A small multi-label audio tagger, trained from scratch.
Model: norm batchnorm, widths [192, 240, 288].
Training: muon at rate 0.0053, batches of 64.
Data: trained on synthesised imitations of 52 everyday sounds, one a clip, 39062 training examples, 10.6 epochs.
Rows from block 5, named by matrix and row number. Rows with one number belong to one channel. Each number is 200 + 40 x the weight over its row's rms, rounded and kept within 0 to 999. All counts start at 0. After the name is the row's rms in percent of the matrix's.
# convs1: first pointwise conv (model.blocks.5.convs.1.weight, 240x240x1), inputs 60-119
# convs3: second pointwise conv (model.blocks.5.convs.3.weight, 240x240x1, transposed), outputs 60-119
convs1.46,099,209,166,121,194,201,257,170,269,213,166,228,190,149,147,169,150,239,258,210,266,197,200,192,222,170,179,191,220,218,181,186,235,226,149,219,161,172,182,165,165,220,179,229,270,167,189,209,216,254,167,156,121,262,239,209,177,187,160,183,278
convs3.46,099,256,161,133,244,206,218,249,162,206,112,247,221,190,206,226,168,214,253,184,225,254,181,198,230,196,198,160,174,168,238,165,157,165,208,194,143,169,263,198,279,251,269,212,143,175,144,226,213,191,148,180,235,168,243,235,222,234,229,264,187
convs1.47,095,163,215,222,225,193,137,213,135,262,201,151,196,115,280,210,158,169,259,256,204,240,210,164,179,269,211,198,176,253,259,201,224,155,203,148,240,207,229,174,190,229,252,221,254,268,224,210,257,119,188,261,232,259,159,240,181,128,159,155,175
convs3.47,093,222,182,167,179,191,224,242,118,159,234,188,173,146,226,269,197,168,142,198,211,228,176,183,186,226,204,206,193,133,193,131,159,186,180,160,148,178,213,190,271,243,162,191,229,165,258,141,307,250,143,215,191,204,219,242,160,168,283,192,132
convs1.48,100,182,230,233,265,117,191,207,248,163,197,184,218,174,254,218,176,138,225,188,188,191,149,134,184,187,222,193,154,163,208,261,122,187,138,233,148,267,132,262,170,79,155,181,290,250,243,219,211,244,263,259,180,201,211,206,241,112,162,186,208
convs3.48,091,266,218,210,169,200,208,174,176,236,207,202,179,179,229,181,185,223,245,242,237,233,255,235,185,187,235,209,202,172,209,154,237,267,278,232,199,214,187,160,168,185,232,218,267,201,206,276,198,127,162,234,181,200,204,178,218,196,107,204,184
convs1.49,102,192,189,180,84,283,190,218,189,270,151,143,174,210,219,212,198,202,184,228,135,130,161,175,199,243,190,242,264,238,196,243,170,218,201,138,202,167,100,205,221,215,153,266,169,185,253,153,167,158,248,151,152,259,207,210,217,243,197,211,182
convs3.49,107,184,172,213,214,214,159,187,159,128,177,293,187,222,160,202,212,266,243,134,201,145,201,121,213,244,206,228,204,221,311,183,179,184,246,233,240,268,177,131,177,132,229,205,213,198,229,221,193,142,203,196,221,220,218,171,199,200,169,270,268
convs1.50,106,244,243,86,215,151,173,253,212,255,169,176,157,177,212,135,217,158,154,190,198,184,297,191,185,261,190,266,237,263,207,228,224,197,175,200,202,221,230,161,216,232,226,196,333,220,212,179,170,160,195,238,172,140,183,185,184,236,242,181,197
convs3.50,109,180,159,220,195,174,103,126,178,196,208,202,160,163,153,289,235,230,148,177,119,251,201,170,221,191,234,226,243,174,187,205,182,163,219,249,206,218,172,169,260,226,127,276,197,205,161,136,173,176,143,236,184,103,258,207,159,221,173,270,248
convs1.51,097,250,202,166,190,206,270,257,151,230,209,255,306,154,175,223,217,219,153,216,208,201,254,165,164,213,181,193,225,268,203,262,182,276,162,208,223,145,225,276,165,262,240,176,139,198,185,212,125,167,217,229,237,254,178,185,208,195,205,183,227
convs3.51,099,203,204,191,238,229,231,165,262,236,189,191,186,194,158,203,145,201,227,169,141,193,193,247,217,161,226,148,125,210,230,200,226,193,264,156,192,224,241,212,208,172,183,162,181,216,237,179,269,157,153,227,182,243,247,222,207,235,152,173,268
convs1.52,094,183,98,167,238,149,168,177,144,223,235,171,201,150,232,242,148,130,233,164,209,155,243,271,197,152,184,174,218,230,240,177,185,187,177,283,160,201,239,174,147,218,188,163,162,255,252,205,200,177,190,207,228,167,239,194,191,185,153,138,178
convs3.52,085,249,209,209,206,145,159,259,274,217,196,229,252,126,211,203,164,158,199,122,212,107,212,170,209,157,191,174,211,235,188,205,235,209,176,181,213,158,234,224,254,156,190,212,169,267,79,282,147,198,192,241,236,168,262,255,250,213,209,250,206
convs1.53,104,138,121,252,273,263,194,155,131,282,288,215,217,203,208,188,241,200,224,197,238,178,216,211,225,209,181,241,168,208,157,157,234,263,212,160,185,160,178,189,217,178,298,180,175,258,240,214,280,178,179,149,212,233,199,197,155,211,214,219,167
convs3.53,107,151,240,245,209,169,217,264,224,181,148,301,161,237,185,213,216,208,247,180,190,189,194,145,216,219,108,222,177,281,201,199,218,211,264,213,192,230,203,150,204,159,276,242,153,231,192,183,164,225,139,201,180,208,163,130,208,256,232,200,218
convs1.54,104,123,193,194,307,214,177,198,188,133,237,189,219,139,178,102,142,228,153,211,190,94,186,159,186,184,255,142,235,139,202,181,157,175,193,208,243,211,189,176,238,148,269,186,341,203,248,191,262,244,179,165,191,209,130,277,205,210,199,241,159
convs3.54,100,184,204,165,222,113,199,203,226,210,148,216,225,168,216,184,221,202,249,200,168,212,139,147,233,130,188,268,194,165,138,152,267,218,244,204,249,202,196,234,192,248,229,176,252,162,186,258,188,252,200,193,169,196,233,195,276,185,253,182,221
convs1.55,104,179,176,193,275,259,173,175,171,127,169,199,273,211,189,182,157,166,200,197,153,181,225,237,205,210,235,190,206,168,286,128,176,186,172,220,244,172,197,143,216,203,192,172,268,171,245,149,227,265,138,140,167,201,178,246,202,188,188,232,196
convs3.55,111,183,157,140,207,157,220,158,232,193,168,208,233,211,258,184,213,211,204,146,174,219,224,158,215,179,214,183,140,194,100,264,186,228,208,162,265,164,230,161,254,232,126,156,216,270,264,176,154,177,250,112,205,208,198,207,192,216,110,249,179
convs1.56,089,184,238,194,272,192,216,174,147,204,266,128,241,204,202,187,138,272,263,234,169,249,103,221,202,227,198,213,194,187,263,238,206,155,183,139,209,227,232,248,188,161,268,274,203,255,236,207,215,142,187,269,186,189,188,203,171,172,189,164,178
convs3.56,090,255,174,200,194,202,264,201,180,237,250,291,180,194,158,200,193,136,199,166,248,205,240,235,250,202,225,212,224,182,218,229,169,152,226,144,206,201,175,220,204,188,151,251,186,193,214,177,190,226,117,231,157,211,127,239,216,220,196,185,121
convs1.57,092,237,193,219,162,249,193,248,203,196,171,197,189,242,210,155,221,220,200,270,234,194,206,187,164,186,286,214,259,238,288,189,151,196,160,151,215,205,236,215,196,244,211,163,255,139,193,198,152,119,203,172,215,146,186,245,184,195,211,193,241
convs3.57,090,209,221,162,246,235,244,158,158,224,201,196,210,205,157,239,170,155,193,209,174,234,193,264,220,161,214,214,210,247,167,265,204,215,175,174,249,173,171,250,214,191,163,202,213,190,220,239,241,212,243,192,213,162,151,168,208,229,176,175,211
convs1.58,097,176,215,240,229,132,232,234,290,114,194,185,227,249,287,167,183,145,212,208,205,175,171,212,189,241,292,199,179,248,229,153,168,230,262,157,229,224,160,107,218,210,140,169,230,146,202,174,286,207,279,270,219,149,188,275,210,192,195,172,184
convs3.58,100,194,198,212,197,158,244,179,122,185,207,239,118,232,157,173,147,171,222,209,253,140,247,187,166,247,241,227,203,243,221,214,150,165,184,131,253,209,216,96,162,267,257,239,184,236,199,215,167,231,239,189,207,223,245,176,240,201,176,188,164
convs1.59,099,319,159,175,272,196,205,191,213,214,242,135,290,208,206,152,273,238,224,175,274,259,187,194,164,190,216,225,170,179,242,218,174,216,150,211,240,169,242,195,214,176,235,249,92,228,222,228,184,228,177,151,201,225,241,125,182,211,187,207,253
convs3.59,116,236,132,199,144,201,147,218,255,198,232,166,160,226,138,199,214,235,133,126,226,188,164,140,217,224,142,121,144,288,189,199,217,233,216,243,175,198,161,178,182,247,139,179,186,78,217,166,177,124,197,236,260,166,168,200,214,171,216,200,199
convs1.60,096,129,166,224,162,179,231,237,244,162,196,292,207,220,269,159,211,233,227,230,173,223,148,221,128,175,142,85,183,151,128,201,213,224,271,242,177,176,238,246,211,234,228,294,252,269,227,290,126,123,229,201,219,170,173,142,170,165,135,172,187
convs3.60,103,218,184,161,212,201,247,227,205,90,210,167,250,250,195,255,156,237,256,189,216,191,297,157,137,164,238,183,210,127,166,268,240,171,94,196,157,160,242,189,196,191,236,163,249,224,152,223,132,221,238,192,225,146,230,113,169,170,252,290,262
convs1.61,105,149,220,174,218,166,135,172,162,199,233,163,254,207,142,205,161,117,237,280,153,224,161,232,220,165,169,199,189,164,193,171,249,222,208,191,234,189,198,142,188,238,177,159,242,223,185,223,211,183,219,244,199,269,131,208,236,226,289,241,182
convs3.61,106,157,177,189,164,194,208,214,141,263,119,238,214,177,236,205,239,177,248,184,144,181,220,201,220,300,190,194,193,244,126,201,221,118,147,211,183,168,149,161,227,224,216,152,175,112,144,198,144,190,211,209,221,209,204,181,237,224,174,221,196
convs1.62,105,191,251,241,164,229,190,270,152,99,185,190,171,149,167,224,204,269,211,164,141,131,171,170,179,199,188,238,195,228,217,208,229,244,202,222,245,188,223,226,222,190,177,226,244,204,190,184,201,235,274,144,161,148,183,206,196,190,251,227,173
convs3.62,100,279,218,171,181,238,244,228,191,196,244,172,215,95,142,203,195,209,140,245,138,161,238,224,187,207,210,139,230,189,236,198,214,233,136,229,187,167,136,124,183,158,198,195,176,232,150,348,175,190,200,146,250,226,181,148,214,242,218,193,228
convs1.63,096,196,238,221,333,80,293,154,196,212,187,182,234,193,159,183,189,232,200,187,179,172,233,180,173,240,227,201,229,267,244,225,209,181,189,193,149,212,170,262,274,212,202,197,177,207,184,226,201,204,226,207,153,240,175,183,152,189,189,200,233
convs3.63,092,159,265,167,158,158,254,243,186,198,228,232,169,241,158,192,252,172,224,230,157,183,175,262,162,218,207,229,215,156,228,196,104,160,190,236,158,198,244,142,230,229,195,298,197,215,235,220,206,164,246,186,215,134,210,177,251,180,211,224,103
convs1.64,089,159,173,301,273,158,215,171,174,147,204,213,231,223,210,152,95,223,275,183,201,195,210,111,245,197,156,197,220,204,163,224,189,207,175,213,215,212,183,203,207,138,207,202,138,170,252,138,154,231,270,195,153,147,206,245,200,154,282,189,222
convs3.64,090,271,209,268,190,182,188,306,240,232,207,228,228,208,178,228,259,213,257,189,222,197,251,222,161,225,204,179,193,130,162,225,221,148,165,182,226,160,240,211,97,240,244,180,177,163,292,208,188,160,183,185,207,174,212,252,218,153,247,142,173
convs1.65,103,181,164,240,191,280,213,274,184,294,242,224,231,162,234,200,144,206,199,259,258,234,135,194,174,236,190,166,245,199,142,171,256,232,270,195,324,286,225,270,137,231,207,273,214,170,205,140,161,147,254,220,216,162,225,210,224,209,195,195,144
convs3.65,109,174,149,175,187,106,279,222,226,219,219,232,231,188,168,221,221,194,133,253,183,219,194,216,285,200,219,161,257,146,188,197,184,201,248,160,203,264,150,188,171,240,211,228,206,205,258,153,157,159,200,258,177,231,214,234,196,260,178,265,231
convs1.66,092,272,217,152,271,218,206,146,173,181,271,240,230,210,154,164,225,144,254,176,252,202,208,243,201,173,161,213,164,244,244,202,249,158,182,231,308,206,165,190,161,204,192,204,250,152,228,188,174,211,169,237,226,177,287,197,204,172,259,197,237
convs3.66,088,191,196,146,198,200,186,190,121,227,246,201,236,248,230,199,116,212,173,192,242,198,263,176,235,197,161,220,205,246,132,285,165,226,207,207,205,195,176,185,241,224,199,222,149,212,200,205,113,188,223,232,249,198,232,165,206,214,178,232,143
convs1.67,102,204,200,194,257,124,132,130,217,241,275,199,229,264,221,197,190,153,142,192,199,228,184,269,239,275,141,243,215,244,201,167,235,213,180,197,251,121,211,135,194,172,189,198,153,240,247,198,183,284,243,265,158,213,234,236,246,151,229,213,243
convs3.67,101,190,204,144,191,219,236,190,273,196,202,289,207,203,295,164,228,236,178,140,186,224,215,233,155,196,237,203,132,214,185,115,167,265,248,258,252,194,135,198,178,189,165,255,183,224,270,235,187,249,232,212,194,179,241,221,240,248,270,216,232
convs1.68,097,196,207,221,194,135,248,259,228,181,205,260,198,134,179,231,268,137,241,177,212,169,247,198,190,229,196,209,229,183,214,208,249,180,208,228,191,136,217,184,256,116,201,220,168,189,226,212,177,170,186,229,193,207,210,204,235,309,173,187,213
convs3.68,107,154,205,155,220,200,173,168,229,188,238,186,252,251,252,235,232,137,245,167,235,174,197,280,218,129,187,173,174,297,171,132,269,224,186,189,250,180,115,185,237,219,177,216,247,204,198,264,219,125,189,208,104,250,167,216,165,206,204,197,165
convs1.69,109,142,194,167,167,215,186,237,171,276,242,189,178,161,187,209,176,243,232,237,240,223,211,249,173,214,159,205,203,138,258,196,216,220,276,212,195,153,234,200,162,208,167,193,204,173,228,180,247,315,266,244,282,163,176,167,164,159,167,221,224
convs3.69,101,161,147,103,205,143,153,219,215,216,253,272,268,219,185,188,280,139,179,182,164,241,252,183,199,195,259,220,227,186,138,240,188,130,175,186,177,136,182,145,154,187,235,233,240,186,251,217,182,169,244,185,218,183,160,156,196,263,191,171,195
convs1.70,097,185,226,175,243,231,245,231,231,222,236,218,208,197,246,218,304,175,193,174,203,274,116,165,182,203,248,250,75,224,237,213,217,147,141,288,109,252,167,266,141,232,243,221,189,218,217,145,159,233,317,219,247,186,194,163,202,224,210,217,222
convs3.70,102,119,189,182,236,154,154,196,136,242,218,234,202,202,192,167,167,179,209,200,242,204,244,135,189,218,203,210,281,224,175,176,225,272,175,230,211,83,138,244,221,240,226,238,187,171,276,182,183,207,142,113,244,195,219,249,180,189,188,162,200
convs1.71,104,160,182,179,190,155,255,210,140,276,170,225,182,145,200,171,199,160,154,243,206,169,165,233,201,190,239,124,118,132,214,240,210,100,164,156,191,209,177,190,259,218,178,219,196,195,239,207,216,209,174,182,211,239,148,174,210,167,145,187,243
convs3.71,105,255,219,208,234,191,154,207,138,140,258,209,181,256,197,266,257,206,233,214,163,184,193,174,241,134,161,242,110,189,141,172,138,207,236,104,304,184,169,243,259,245,254,216,241,205,274,158,195,96,240,198,209,237,188,272,273,156,230,167,204